From a checkpoint of a small sound classifier.
Training: soap at rate 0.0035, 20100 steps, batches of 64, held-out accuracy 94%.
Rows from block 2 of a small sound classifier, named by matrix and row number. Rows with one number belong to one neuron. Each number is 500 + 40 x the weight over its row's rms, rounded and kept within 0 to 999. All counts start at 0. Numbers have three digits each.
After each neuron's rows are labels from the 100 clips, of 14976, where the neuron reaches its largest size: "top examples" is what is common among them. Only what is clearly more common there than usual is listed. The data: two synthetic voices taking turns or overlapping, over music, noise or silence.
# gate: MLP gate (model.blocks.2.mlp.gate.weight, 512x192), inputs 0-191
# fc1: MLP up (model.blocks.2.mlp.fc1.weight, 512x192), inputs 0-191
# fc2: MLP down (model.blocks.2.mlp.fc2.weight, 192x512, transposed), outputs 0-191

gate.229:433420513530473534484589511499501503475533534493516509475526535554506507518496465499527514447478567456489524462486457561465474490523546518449427570500455538566512548492457488482528561449484468517511558509560451450508489541481533506585491477537491537476531536495522429440482505542484525531503522485540426534565460585469469510482556428500530603553489587527440443482521433454406488438503478505494476433499502465367582469522496469552504557495491561511484467456531503458479537519531462598504508524435475514497518535540466513459490447477467496548491481546502550505515556496468502474
fc1.229:453418571578497529455597491528469477546555530501482493491562476524538543480524501458490459472511557483489542513507481573434443491486548503479506572523485573508466536464445512491501561521504436519569508494547487525452472525528487522568467474480552457513493502512490455426474484513498511504453452452552460510561487578566467489494563448529553574510482606501474412499468470472401499479579536515538522396521507448379571466537466497514538525503488540504501492459588536481511498495498469530468554575496477512505510517534500502463484443521484462551474487507477532523513532529543461515
fc2.229:433535488525458522502480526552497475502525603515471525532484483496499479494466497562509435470508534494520515375465493494451425505440536451475518511527448549506526486453483572447450482449519497477506527472554458541492467550439534472481578483515511455478474465501500551498486537495479438523500497496494472479511452525581447478444503446493395547523548464455537467517521532559477506582518467467531488552478531544487449480397464508546534452470475499554452438531514423488523497527471444411448442518524456514524516492428421536454540553543533452518473489547491565543443502417491479462
top examples: quiet level

gate.258:531552500507470523521463457511506484509620538460452498495499465427460459488486497487439520543554448548518513537564514441607489489509540544473505535451495423507503520542455515556477444477472518533460491509511485523522516507432488468465504439525531454472486506550503502558477519501481568512452494506427496469512507477512429534526464518536548470458460531525513519582411505453551461420530432543566446437533583430529520496551430535401445457448530531489479425550495504525537491524486522538525513491498448509507568531468503597538525459594475457469514508498434477485490470486464475507
fc1.258:518578507487501525481449521547541513504613538489461476512545503463443532531543521485369490499568455499546487523470467489539491548506583481456514476503490436456457502564511526569476499445436544538457494484529450527503473488413510451519536463510519473531506509498501436558530529483451536510534439470461456478580448430502434543502518519472549473525390535527465511532477465437444473508518443513518485454521532470576510519563443522445510455484480535481460436571485523448527468548492532501489496438557478539519514542469486582516500492575449463424503531484439480451507497502482513440
fc2.258:470512459519476478487503522469512520511444531475429532454532510487468472481459443542476509498526537429433528542556535483503515509555515488510494483413505502460505467519468501509556491548499556574461561514540484511549475513513492457541488513559496524590496469500537453497475471523520551515457518467570610427454546466451536450503498448556525388545555442458495483514541505454506547539470502480489584457488452434548473453458522455498535533423520545423444554469515509510569506511485456464508503528502535520548567518653465516506479543472542470528475507559509542561533546485440492509
top examples: high voice; second voice: high voice

gate.485:442458470533503542478438562493569511531401505502462549465477501487528455407448464502528526479420443477543483540464557468485514471467524499510542474465633454568518513461499516518513523478524522513485557499573402466535532555495477479451522445507429517510451527541570546476416527537488471524510483440589438561515509516533490562520484472514495550554516564501480498454488503523555494464454508434460463501488490492535537480488470424512552482464448523508563415480529536522454447476555477492468474503578567501556536541545532505492462468520480510554527546515451515524535485483461453529
fc1.485:431449524528491463479502490482541546555519469464459548480487589455557483402489458490442483502454510506546488475440594438487446439472549485486542456523635442512501512484455549501474542493494464470497493510523467532446532552471475482447517462465469538452443536488490533476431547501480475487497515485520475526527506550556525595498530485444530531566499545547515542443546477575506535502449469485483456551492498510495516468498394480502528529451479509510554438474527509454434494448575491453499431549565510493491492515556461442441495484479490503491469553538397453502506487513475434445
fc2.485:512494435481478499505493509543490465557618512498441446457541492485541470494452506512564495491514479530503398497506569453495472465469474505508500507550576487497477510514480494473491540484604589497580548492569538496530477543473490491513481523496457484512460549473491533582485463564486451530492509472539521557502488559450510450511516584569455491512530429579549430492512529501522492476528493482521562451459464506447592541460410559492511531481489428474474486512506524463565506468497541514445484556537540493489529548472474584509504425487548434451527555506538550437495461469443523439
top examples: second voice: child-like voice

gate.455:530532526434465476452518431526538508444471545546557493455443534434474528552458509479562567559536528538498530495511481557511482484528496563555446499514503599492516510527519499444466518488483516560517515436512519448462528427486413483585533490458498510582469447516498521442492414522558437504545528509478473457466467562535492465495471512494447538485474541500561392471505515517544516501483508472415450484547492523502515519530573524535447431531556519434550465425395450496441476485487446498524444551573474481507437500520511512461491500498498483555476485475504500511555544546525453514
fc1.455:432527558498509514537482529523483463515487470454532494504507421580472517527498445561562459535523520568450525553515585508497525503485500510427447428476467501488519422432520511439540537496488520521467563514515586505444535537505548589465449499468428497509456578439500430473476564495445564527520521515467516527464524553496492564507555459517531441500558528565543449559472547552531495519566485497516507553500462422473505469534567482445555463480435480525459480496515520524583522486492516433443491545470480494520489482566521509541482493565464542423477527527562486555520462493467534475
fc2.455:475570504517476475478450573519508524547498543538506495412494537569528543454512506467491492519447459473492496489458416480477518485500513537485438506508512556467539490532523491436546477516496478572560492472438570547455443551532503595505415494526484574448481481477457491564494493425510450573491455536458506483464463500457443467526544456519517439507451516413581496518564542487523560468481500571533479490525520546460525558525483488486454447556577468478495552475483456565428517537505488477447445557522487563496450560504504487440516484446585475572485424522503533486491540482499513477
top examples: background: none

gate.421:476481441478579490540559556496565537477421449536475542515440509516516521510527532522548501516499499461540503502521506546506475462543473486543526493558440503488544496543526480477594532555553431563480480537465557557524529522517533503523518461539514526537464524483519500517520465514476475466518523508476486427548555510514525538475541555521570487545529481546388452496502560533562463497534482538518467534480435473504505506512536537547443495423556491466626586586530455473453507478485531523496493472463430478489481563432463517500601467431508557488466479495501522600528432507462531470
fc1.421:487498496524514527446508448476483442475513522526506435502474528474567471547513440487484554469399490604483564515541545495531511547523477507512509581524559413491501422463440517508411527486469520499503474436519537467469494455474538499439556456449588491510528517495489439513537480529520555491544581525550506495575485497538475448446380524540514494490471541516567554420530534557465468475482535471506473547543523519476542495516525419493480495569565481503444495506486535471563467594511534519472518519476461437502515448492494458545493494533515514478445522448502505501523412460513578484
fc2.421:483491464574512501543461478486466518561540461518436454434487485528524534539557454396501472538486509552488494454550389525544477511515467493622496597436470579540534440497477533462516451469536500480535519418507503486471559534543529521502524483544510541442535525503539486491500543484451490533504453527493546568531504479488459557487500492520504557501477470597474451467609496542441532545506476529519597555463488490476476495479500494435460469476467556535495513509441475452484515576461453542516438472554466514485474485546587474483468458530476548496504546512522487435502536489508501563
top examples: music

gate.29:533451470533433461490570505366476461522536481457529569504499440397477526498526504473510507426572533463471525460535481415558479498494524483458457471439543544533477492550535535495519495512494478472452531507497510522552436549550412532511486554495502499483436514542519407545521472506528472452434501524515512434527534445475510491511488529567447510462502503493434534540553521573484510394450528485549533545526513538513463533474514540559538456453499538512501484503541569539447484483543491502481527460477486503524619516498542500594500520523562555502503485542514492515532445443554489537
fc1.29:537419452509470555489429533435468500489563520415469570527520447456456511452555425505529488390550560477437521452473475462479512575521477484446512472429545524498506502484503492471511559483497480484467502473471489538502476563461454511471483593501478514535478530536464441511491401551561549443470497473527465507476544453532511514467497532563463469480476523487391460518532485495532436467448553497527513459486519518503535476453485506564523495452519550523485497500559569517543456526469497564439576475456501466590532491461420482480476474499565596519481481519515532516497515484487488428
fc2.29:487425462502557506471463470454461515438459478534441449486450516532472539471439556445475552541430444499493504577488536466543481418476440526597515563446513437493491497501503565466497517575461515473437566546479463534453541566513501458510479527448537504530511586465566531467484512515474552482524452555413520485496425520446438498522498447471494560469497504447445530528504442526502556422462556498481564493515496522545554484525509422504520450456530509486504509549543523579457513517534494541551567449529494492467463489556536519464457579512524477466451498458473514478523510472480451508
top examples: thin (high-pass); quiet level

gate.484:514509461537484519456456497492514476509531463531408448508529491553499490370485466422514435491466500475536521519534553430436482420503565485456542528603562507484529522414519489511463428454470523420521511529524470501484563487544544481426422463518542479526496545540505515519527485508558498516540561512496479471526450502516489493537475502528508542517497530598574472441544517464481469484538527475489572464542460530529516510592409523549538515465457576463556488480577543442514496500546494536517542493465563537484500501474528491500509487539399541514434533493540510455509476503497531521
fc1.484:518502475544502481451482439410518493519531488525420445476494548566541536428477509498545435498460512493550560503510516454463508448526619507423518482589586511474530507467524461546448469474446525386547547479497506476446522500523532497413481497486495472494449582549491522502544474497545522484530544536470486476501407503533505459478492498557478549489464478549512504460472500443545482538569504501457491467531559533499517529539415515513508485474492552433505500452455450477481459469553483553494555497476571556491541516549592502497547434493451467473462538462484466512487486464506592536
fc2.484:544553531498506527473502475515450526457455500473484438510500540505450508378460415490494451457514498463518489437562497479499560409542481478484469498516539488551481490530535573474499500412534479515500472548513516512507510471503511565470534515540477559435550496483436557538523491525487513422552530532586522554485530604489470457577431455485530444505527491505516516388531495432518491537471455485503527493572424480448459474524435487506479547522538506505508551525489441453511512484538506481530430513507560529501449486539591511567518461521596536477474446478514447512509547484446499547
top examples: second voice: child-like voice

gate.62:528495499508485526531503502431527507496572501495491498500453566524535427507455520473463523447492495496534638551571516449474545527479470574589442580487575496493500493418513503511527537445460535443523531408556537484516487501486468432508567479402425519535493498497499491474446479498482517519494495435491443412462539478475511491488509523460443475501526511508558498508492511513487557481582556504517525466493529442512497489605551572478503467490471474511555511471434496487515524527492508502523404616462482435501491482480534477526517482496457513488552577486464455436496442525519538476
fc1.62:494526452520574484528509519510504560525484551516487549470450495499559504468559485488477497510480502487505440507505493527500516470486522493525535531489478491441572519481517460498424429500502508589538533566470580535510487438494487572476438525561527493549460487524507509517506560516492516532585573600472550571589498551477492551539485519538444506571466452434471576513515564503522459437384440443506536527511444527516576522484484460492533494533449557487471475574582456462473494482533498416456549429516531536509533510516437489505509521539477506496458448522505484568506579525487482523
fc2.62:471451479519508473471474545425542543473578449577469522491534452509529525487482443428535535471474521569517455430503483544455475525493456487561469470504489463465514540440477529562493475518429599518486573554492505498452459530524483566479498449449531553544451468472451527550499545492492466546462504519508500632488520497454509449557491498489530543514541465482439567479455409496487485482539535595500525491468484460525501488557434564521502410457456453472509539589459481499499475546497477529519487465469460510532537438499489473487498500512464519429504490478561427479580563540471496520
top examples: thin (high-pass); low voice; second voice: low voice

gate.189:535529509464404439488480493524492539494448437522495527536465526468477481537481486521464512532432550535495535553527440531463537491535507521560502425545560586586449515498478495517561486509554475501563509585539483535468432421526584534528458492549506502465456509478495487477525540491600530483528550524508497494533510463479511553536572455491612482476450503487443474486542524516558462457543460493518521549447519466485442487491526413521511481576503511465503486469520520512521555406504533439477492466520527443534457510521510502467454473460425555530510449499526471466473445581597511533
fc1.189:591492523494418472462459485529524501487475467512511513499468521477501509524478413498532494466474473485463493502622422511407532445499522547537461468553551550597441512485508488519517450534540525451509574562500541526449495406514528471441509573494450551460431505470507494489458487524537493537512577532526491435490480519527501481465565498441582446507423492474526479503498503566580461465460411482483465474480532501461444515508512447438495513507493498474475481514484537524527538420455466432499516470532496468493514447552511556475534478466432572501450487504527500504553472587560494459
fc2.189:489505468510485494466542523432521481453531501488546424496491464488479491533570501519463470488488506541535508487466495536541557466455524482488536447514503473456539554514513522451483468557455442451460479476462469579548524458511539571459450521545495520485510520569467485578505471414444489589522498557473437529436464422526507440527510472476512502467514473508456464507493462492462506471547475486516480510568475566502514499520561515526517473517466538563454500558495557501435405554467454513624547603549474479567449456494461473517450579432563453507580554536504487500539483558500485479
top examples: high voice; second voice: high voice

gate.215:463544528524505473469503521547489549542499426480512487514526485556503553465490510469577504447530493435577525481504456513497575408521526529505527473514535526510473485574516495506494495504533418500587499449495440505402501491468509519529465504502527539419447499522510527426485337509484447544536579507559489505518490498518512459539482466544503470481501442580485507484517506569573501498507509510462536541506407565491555498451470509527452532474416472537426432475457462511495447491477478587478520501485492540477395476444548554520583470476512526485517484497505552494540499489500486472
fc1.215:548531513500518559448496459508475441484476499520518562528513518506502479477536505547542461543496547561423545474443567486416540477490407491513482557533455452483498551444499446393520525518519486477425490564523566506512487470454501560477506514517542433473520526527523517537441533502489532476431454522457519607563518561528463394500541495497555503493546509407533499508481470434498483518532496484501440444499541422478483506484555531516553420460494530507480523477486490427482520476481506403509508487510479452436536490529487475454488502476453494379479532517504551547483514544540484573
fc2.215:508485460535545549523521551423560430536504481488426480456503466473488514480504513504505480539579460522550519501485497529509497448515556481535527469550456532446501428541543451479530544467490430468538420466522474489493543522569475470456509479515557468500512512473482440590431519537407451531489482439531525537493491469517562519513475455455502563610424536423489526514446525461462442531469482503521532526546495441512531449585497451498557506452509493477543530444407465545520541455499486528470518498506511503522478471569554490481492527445452537514552573442546455543426486502426509526
top examples: child-like voice; second voice: child-like voice; first voice: child-like voice

gate.506:527525476539506481536433488551481475513494520485443570456495506490476546444470495448479511456402484510450448430564489540520524438496467484501510526526522532542495462531484486500517525543503504559420481527517507539483553508533570482472529499529539537563475451464490542487437480471544483496527530524475467555504470463510479481448586459532492469567561460565539449445525490540538418546439473474526494410550501509478495517540507459478506484505413508521461421473525530458448560471433513546425535440443439531425563484565479558580510478424460557515544444504546542522527510529507498434
fc1.506:501466505503495502577485501577458479549517481591422438408487416471533554552493525449453449461535526513532446526491450546541543516497481446492489497518556479511485443548544589533521510435490423438457490525512506540527535553444507469525532540570515548532503494472470523475513438451461475409538457487453531502469483479510465501503543505486437499486527449515493530499473463420409468530452546549498422485462526561473519526534483538492555515473539454552552509491547515423477522526472499506436446480496543507541574511455564512608481492488502464440529502467498473483460484518492559443
fc2.506:488480486483474508447488512549454561519452456537519507394476399492434562467433465504485521442489490524528497546503545501438513450465464480436537511391536571491471477504517486478491495426514509546502484502490582550449470529497506533532431496465508559523506550513497464482491545525494583481557455444509581582520524513545466527487484478459551464503537475533485535550423514518566550491445479534491481513429580494475441524479446539459497520485469425523446494472466562519501412506544482520505473435487585560506518578482453488503491475494504536528453581501515537510479487560451513451
top examples: high voice; first voice: high voice; second voice: high voice

gate.292:559485423494435469491559514463559521506458444433522520587557484541522445497524439485543492468494473528492536538513532549469529530522441531487493517516502458489548483556439475433525468560512521514451513520474470494542468494500537572504512481495495515499493519453546558529444573496463472536458455568481526531431523543383452483509594440561518529443447518470506482466479511533565528527543446467533480483521458551521459457526484461541465544442493551464441505517457503589530489529478503557519617528495503475534474515422460430501513521528554470596541494496500519538469489517416506528
fc1.292:493490472453434529433496507488464507477504523518531478519483516506533443525539495418541521522511577445473523534453498520457428526561521578504533480484470498454481456455505489573438494453489509555599539442527486520529588531512513470531457448554524513421555532492487555500487436466456477499529439483460521477534448471443485532488509477533453527532392479498414502516525480503509552488511487497509515487473517490554469542543506536522461488406496533462528426507491508557507416506458458468562479476477470505563472529379559420426524526498550508517561535524469545468552500441489450562
fc2.292:461498445455440476526574515487490541578394503512565572528481459467460535497578521434500480462592518470503467503522491578476479467563480485506422527488505466504472502493478488513501534501557503527510494470546427478525462469473445493522506527481575597451499465520548556547507511555477504501601463555477521496594435500417527463436502501492510520471506441558442537553512496509464517484448490538496447465470481485489443533439548574465458496500502516511511457515559517436489515586440489446507533476533514480525453485494510500521533593520480498471448510444446467511563514513505434561
top examples: high voice; first voice: high voice; second voice: high voice

gate.220:543525548515437475531480441545476465522484402511451479471501494429446592546444486491448489511449452540472428532547561530543511518507491484509442499515465491438545398611476488464491497509556418490478522487482460550455486514533491527482466500493490594428471461507539567457442542419473542502538508566531568529506508493477503440473541531447522481472415527486521423483511460506495471523475523511500493510467505492528504545489587416528484496493460511481614473466432421519499429444534550539501542499518465483515519474480503568515556505524479483535515476462506497521468432495527509517
fc1.220:475460414530511543555519520535509596480469632473532506534473487491544463438563492510513593530491596463508515509472445487491485540521472585503458455472457513508447531383489484526491449452535543511550540556596549470585474530497457438488529522488531462523457486486480430529572532474481438479492504499508483507515438486564510548455471499553471503564469499508478597481462533557484513434523495514469505504539498474490520474529387481491509503505471484473383493547559485468517491504486499429475563510492536509538507552549510514464467468515473502466521471509470537474475516454475534478
fc2.220:521476523507573514494477584516488558539503553506509479475562412473518530498557490415535504527492504488448507603456588588526542530505473511413530499497497519536521562553515504519484457486517497535504496504506521530540545543528544540462429571467549497503548542500528457482587523520456563499469453534441529530438545478513560451490431548446546454497503468444588485464531536466486475460510538505449422457507478500480481456514535487563495529487455489475439475515469518503456523438463536569537531501540436480585472444490530440503502507511517418522489527480492551509454524555437475581
top examples: high voice; background: none; first voice: high voice; quiet level

gate.15:441432485532488489455515529453473522454500514450515423510533479515516469523517506523441499487524449424546498532519476459490480508514427529493504490499474431509477541496462470484501504507423417541486538496533445482541490464473447430578468491573550597522541509469461485490527545517542546460457450552476525465581532541620436547553524552423502514440502554513503546453566503559507485500442556572571505456527507564484503542511528497489476574519475524526590528446540548497491507422506448500530537479562489507578466563416517488473496460489479429508491490548478535496528508505508496474
fc1.15:583520505465471512499471459491519505494481452496468513539430562490491518483534513532487471558482503554539503427512538540517510551529539464488541564505531470432497453501460489510517489502593559473500444517499523486507491484436504506462517535470496447476526411503574432519446414516469456581556511457477487569455492426417550450466461473523562520513522497515539498534398499435515586487518444354537469508489464530502458427490504479476488458517599503442475506557451473445501556513510500511469433558471492539469526429474465578470519532472537542485496511503496530515470495490532475527
fc2.15:574546490543523493525548437501497489487579488501477480518604503499478491526526538474460470482488489526418475481470526452504487562503485515497452524465476549516461524443497504462546525427434520467601461520546543480488579533513512540593539534548573479537488463460512558420518522454564493475444526430494471495529395562423490484479431532436512528508502498472471542510474495441457481531541506529498499520519584583421609475478454497488508431509453456492521487476522499498494514462514529473507553542451525530526488496489455458453521582453517449433466517525500522550538462543512487555
top examples: quiet level; second voice: child-like voice; thin (high-pass)

gate.265:484514543508558415512553557457536493512556504552550511559487514516483515453453471447425450498517520474549504525474470441466565515445515523514542564499546456544467477469483440537526475529463575449463506500517475599552464450392438523470466548497532484403481514570502496500523510503505550507470449509513485527515484574536565494552511527521510522494544463472447505520479564474496494483515451513473495520477492489539492527597458509525546496595529461551471455594464525468519445467540477509562473441438527496583440464506490520529525504509547550514562498518479513507409571470429537505
fc1.265:545481479474480530519536448518468431532480529475474489523473533449519492462633568491526531501528457470512469467524454571462474481537477498473521425547451607500597459517484500468430534530549465571541470509471544514505500569577576506543530487504474540570548456471530549489473513509488486488522527525499467469544488470502484525452490556471412452465472524571484547515520442408476523548449582508481534494523471484469508559451541457446462467483460529478485474436549484517480510499450534436445494540532467472468576544492403484464485535493423442464528507451532486513489491559517483492
fc2.265:491481540471478492489531531433518520452561530466472534501417540454439445496501533531495505469472519532531472538499455494514479511500554631511495466440512509534549468499475563552479405519566527487459461500478493452485510470539512495495493451504482537464517417488467527568517382510506442551530560540467539455440535523528529484515511513512456486482479467553505505546457525489445486458484471457575613556547421548464482514413491423439497583515455492457458538515500493493422504572490568505468576563476571534478520554504516497527517493537509474524501441485493483437449503476517500499
top examples: child-like voice; music; first voice: child-like voice

gate.232:545503534561453472547449467484481432490552478495419499601546430512573535459541472528515453472476507529410545511423475480489506563479510521573497550460524449529480439507441504515541491502431542429492505461512459465502568460502516514519494535438459539572524552524506478487438485526435471445448534475454478515505555508482474491464535556481527453512479526480489472501498532466467557485560505448482569501523487510521454523505510484443524464461558501493450504535547488401507500503489486551460366592492460488478503493438564488544504513557471550429442534449513477550500488538558488538
fc1.232:455521505518546531492564522510579494472511441473514523511462574541511459511494568456482541494561541530567529539496495540515485492542492507416474439551505539421502481499489414471528488528563523479473545515455460508524486488495503524511497523515429532457492451547469489524491504536567546438505471597530449511430522480443467534495473483525503496499562529493538444549481516466572480514441471543475478435463563495482457489497477487583579575462487525512490483518466569515466523525502486438531516507507560534507504418535390413508484472492515568542597429470456578445443520555475484500
fc2.232:511494491455493578471523550564460493489491515466492475421439481546485472504496543572532462572486468512519645499467495486552480534511470497557488458503522494581482525516460544501437486527447470519560491435531508493527472453475549512504480540514521501520553535528494498475509501490435526450544540440504436486490513559518510538490638491552566415553505571524528514538565458517405503458461461523489527532504500440490507546468542482469431520517496566489542448450474461491484507470505561491499468420489452488542503522420419534547497579499529422447473550515487484473484505534542527509
top examples: thin (high-pass); background: everyday noise; vacuum cleaner

gate.169:486567521524405497384529466460474522465553536495493517481494539456621462532512439532438511568513484486522489512458483434497475530501500425517488472490623540458500498543427484566503514493475522515442536484532493520489534480500471486584474452526531560474497522466475578543562549534449454455512527492554462441575574473529503520476475500591569570495485468498472544500515512458516535544418452497469497498490576499537462518547505469486482509523478503528454484456490470523489570502515535508515495464533576475480481499628536456533466448473523530530512563496467512528482448525467527487
fc1.169:424550441523451471408510487498481546451550538480478474439516482449626486496459414479473527558507485503570509549502511526525516471518488493461547509448582502431452501537428487534538495519524552469492578488512563525465515501495477504531483405484536528508501502540480541480499551504475455459474510509498545503579610519502486540523484479596514491516544428496481516484475470430556523450394494490533507493503564451569518550559503495503490509414503525543486482459525459489504516498504465495551468497504496453472513495600539484527422453484529557486554515601499506543477483501465541528
fc2.169:526488441477479588461521514530478434512520497510498527489585503447489432461475484542470436498485477482481464638553580438576522544488495493568546513414502417449525516515432621512484545475549513506529531485526520557472549535398483547530480498504548481517521522451448501486485470523527550515493500562516448508489468475511547464561545542516518466443469509434443499509494498514556507509453452475478523424510513435549525496498490528487481477522466546511568477514514502474587566553473473499526432506528491529493544430483472520524513528529477466523580515455499541509545481409459520515
top examples: child-like voice; first voice: child-like voice; second voice: child-like voice

gate.160:496440512494522445536503464574581505515524486433500471556491485520456476513448434448485407409484537478485519507474450509497487467538483486458524547396445530529515534530499514523551502504503486525568533450481420515508521593510523478464500590539450561503484528602494518519482490445511556516494491422567470496484412517466488505507499456495467481451451518513491488487465547487489468424508487563474518453493544482561524510538495483439479494596488509500563517537475567454525406378569447559499462494491467459494500545482480529515522457446526431565497497454477489536490507543477503497
fc1.160:440486531544490444530503537569499471450512419504475490516509544487510539491419444513510455447520472490495497512457446502477519421500520490415501532410473493533441553464461595528467494525437480461477501535528469541495533455522510467425492516500559548531453547539517501496490534492530630525467481402526539470533441551506494475523522515501458544460482486541496527434428406473471486480537535522572475449507513519575531493456469472498611431565464499478453469437523529470531444488495476463529473463539482463516500524528492497512501447429487491501584601459562523496481486495511502504
fc2.160:495467496496483496533472504505494506479503484507492478471521496455513492501487460470550505573488508560562534484491527515531455534525518536493527515531560461516531500527469530507531456474480466520503527533475428538466497568410564451496482474512491519425479524491543494446437492520508518548495524472620508482488463410514461486428533512515525552503488528588474481532578516406456534564559486520485516513599524563469453415479505517538460484555508389456597470457543419539465501468524457522535469543497476560511519480476493501430587532517534581480505402601494507551516537506483489486
top examples: quiet level; child-like voice; first voice: child-like voice; second voice: child-like voice

gate.490:523403478424454515511551506447524513501572539563561503483536555467487476481519545468495451456540549483446500539480509551555501473490434492533465504471486479465546550453445492474513520517479465505507511467535415502516480544513497467405461513519587556509534529438405508541513440507519485474508526542489529423464503468487540465527424524487519552498505439532544484532497528486499560478401424468465464552494498507487517546528474511500461472484519534479448532544542540490486515506526517531523547553447424469473575562593515517471463517505499462499469538564547398510561501529560600548
fc1.490:536423454405517528503497489506500481531557471504499496447483567486498536529494549506547499541540506490439580516528518551531493509464383480542443481540523547533456572454450470427539549511490521558503566511504496486494532546493458451429471477441529503545572524544463536489509564521566514500555484498478502452467524494519519445509437460452473510538488464570565521467510541495541549540429446522526437559480575514503554461568501512496505496458466468430439465547520546461497572460501555514512531507460533484461543552574482491489481515579450456450477508488527516531541561592480539494
fc2.490:515543516518524560462540507504520508447517541565542523546517492523475499469515537442528485509543558509476481540504497440515561493477448532510535425443414578547513551487482375448465524482571530536536452490473468527464487395549418572572514462538548536479512484433518502454507537461503526521499487505550534518553534509427478443591476501584476585467432541517573449482477455509532489564503543495481514518515484475458481566494498489506513452516524561480486489457508476500504573532470489458475519556533481488517476464474503485502566515439472483540539450459515518579415491462512561543
top examples: second voice: low voice

gate.157:550494503509558518497493461482543541471478449500500476534421520472503468489519545486580461489488492578478498503478375504567478546462498497471480528481579398460515537533542489488527526518474469482534567546474531482393488546541464511534556541534487533492500487512520398511591496476530440407496490477485529429541524462521434486519516527535507520481499535539558537575490415495541516439554498541487463534619522512501508569504495490495459492542561519562503497474502526455493498401441487501521524499445427420484491532487552458529521550530520484438510562470509519509474454478534517471
fc1.157:494487420539472541466513543496485448482461533534454513492526518544526525471479467475479526483544521435459477508553594479513513469507454562558529449543435589527518398469496530534511456518494565466454458470507506505601458493495541513461492456461454445479540535558543613492481520500499523531478530497505419525455407495473594529446446508459474476481518502522492439502472546490438439576453454531546517471415482502494525501548560489510501485482425498416499505532498544541472601528510538507490531525554523542539533446514460515486515474475542551567533489515502506450545486510486434541
fc2.157:534478475530428531492564555566507546515552547520514474404521465494468463478488530521590479510464555514529528560503532479467565535560540514485471435479450500569493539424476496511495542545482560578410566499507550523491494554539526522476529494500476551563529498461356451528522480469497496454505522539443478539472501514489448551522575518534493482448462516480497459517532473543490489521519496500511492408574513492531453488589476533485535467563399444519548444542544495501510447539544509541490521457496481491454554524513574438456476514492492430459474552508497498467505455454464523497
top examples: quiet level; thin (high-pass)

gate.437:451563487469484526549395525467513488466442463569484508529508544487494473527464433551454483507479413520501445571437500538402529512512481504505474457532508532495476515504486516462574457463488509528494504533491560560515472468503492500473483504471508451473503443584510499438490528573595500503440483469481567471481533524457534532498487497501529557461508519504585420375489498539407546452484524488505500507481534520493489477528521532528545467611503461472436513484515502486521494520562467559565385517464521544505476558509510501488482473474463509486424569432483515478550498455429541508
fc1.437:462463491521561494484441554484495513506441411453453510598483559467512482523507528582481516509428465505483533478504573496468532547518505530461454536462498528452487495506493496484582470531538524411432513487427456530485498495460568584502483490402452495450525494532500456469518550495469504486479560503561521475466553584521552513485482490450516545455465530488499503445583483502528517488499455496500559546522492522461486475505464443555591477582575473445479520468492553464569479469500529481553525535515447488442470508528459528454460498498441521481489582525550501458542563477443571568
fc2.437:496520536517420495526505510530489442496475516490452542482499477450441612484480444526519487532484430455453525563567478556530516462451471481569507501469500554529490514435457519381504581480420554460504514415464466433531459519490492514490500493510455458475429534455519442532516511493499537518592542447506508515508544501497432449526400487464525478462546480523540516551524508511541507499489541477560514488535506502532498549509467549500511534471504538544527519536499455467481531504541539523540437455500518474498429531530556527461528474482501523503502509585480568483502582529423402389
top examples: thin (high-pass)

gate.469:486554462452427516558501499533535530530485396544519601521425446441511486473485499456522425547469500486541434471509510451532490522519462514480461529453489525429513432471488472481501534445542559539496489425485512462511462499524501484488493538468446500509491469505467491517487544535536591520480517533438463498482526521477573489457472545412499495513511555542549437517498515538496600471514515474490523567485469504563409480517559472443446447468454456472474480531546492493577525471517508431535489437513447492529520459552491493437497507419467460431498447558522484571409522458492449532
fc1.469:508488523511575542471516474500486506543571587471583450495487505507518556451479505585545554502496445581534484572473440566547495439501439511544474443502455535466488497503546514476487510539516505509510495548483486510532533447503493553525437477547462555446497398474466495490510546383482496465462537470463422455509443498527562512523488464513481464482422465537583464540486533503475507470466477531505481530483462521487556572467413522563537474508471434482535535521432468509544428431427516481498492522532492483562525538513497456521477480492512472465471490439537552483518442490524474391
fc2.469:525548531496487529472571489533478513521522493550530510507518483521404489478500623521439538417470465455505509523514560513523562490529418462484483510490546511528540498565478425509572478530573478543456457452477490506489469483523496572522463520490491468484514523488461525483500501526508462469510458429564459471580501537450482510547373504551521477503510517461424523484545456452519503474571573494485502545532504563417445556502491474495512452419546515516435540532454557447498456466486503494556473485578537560511516498582468503492424534494459469575538518440530477495484455467447484488
top examples: music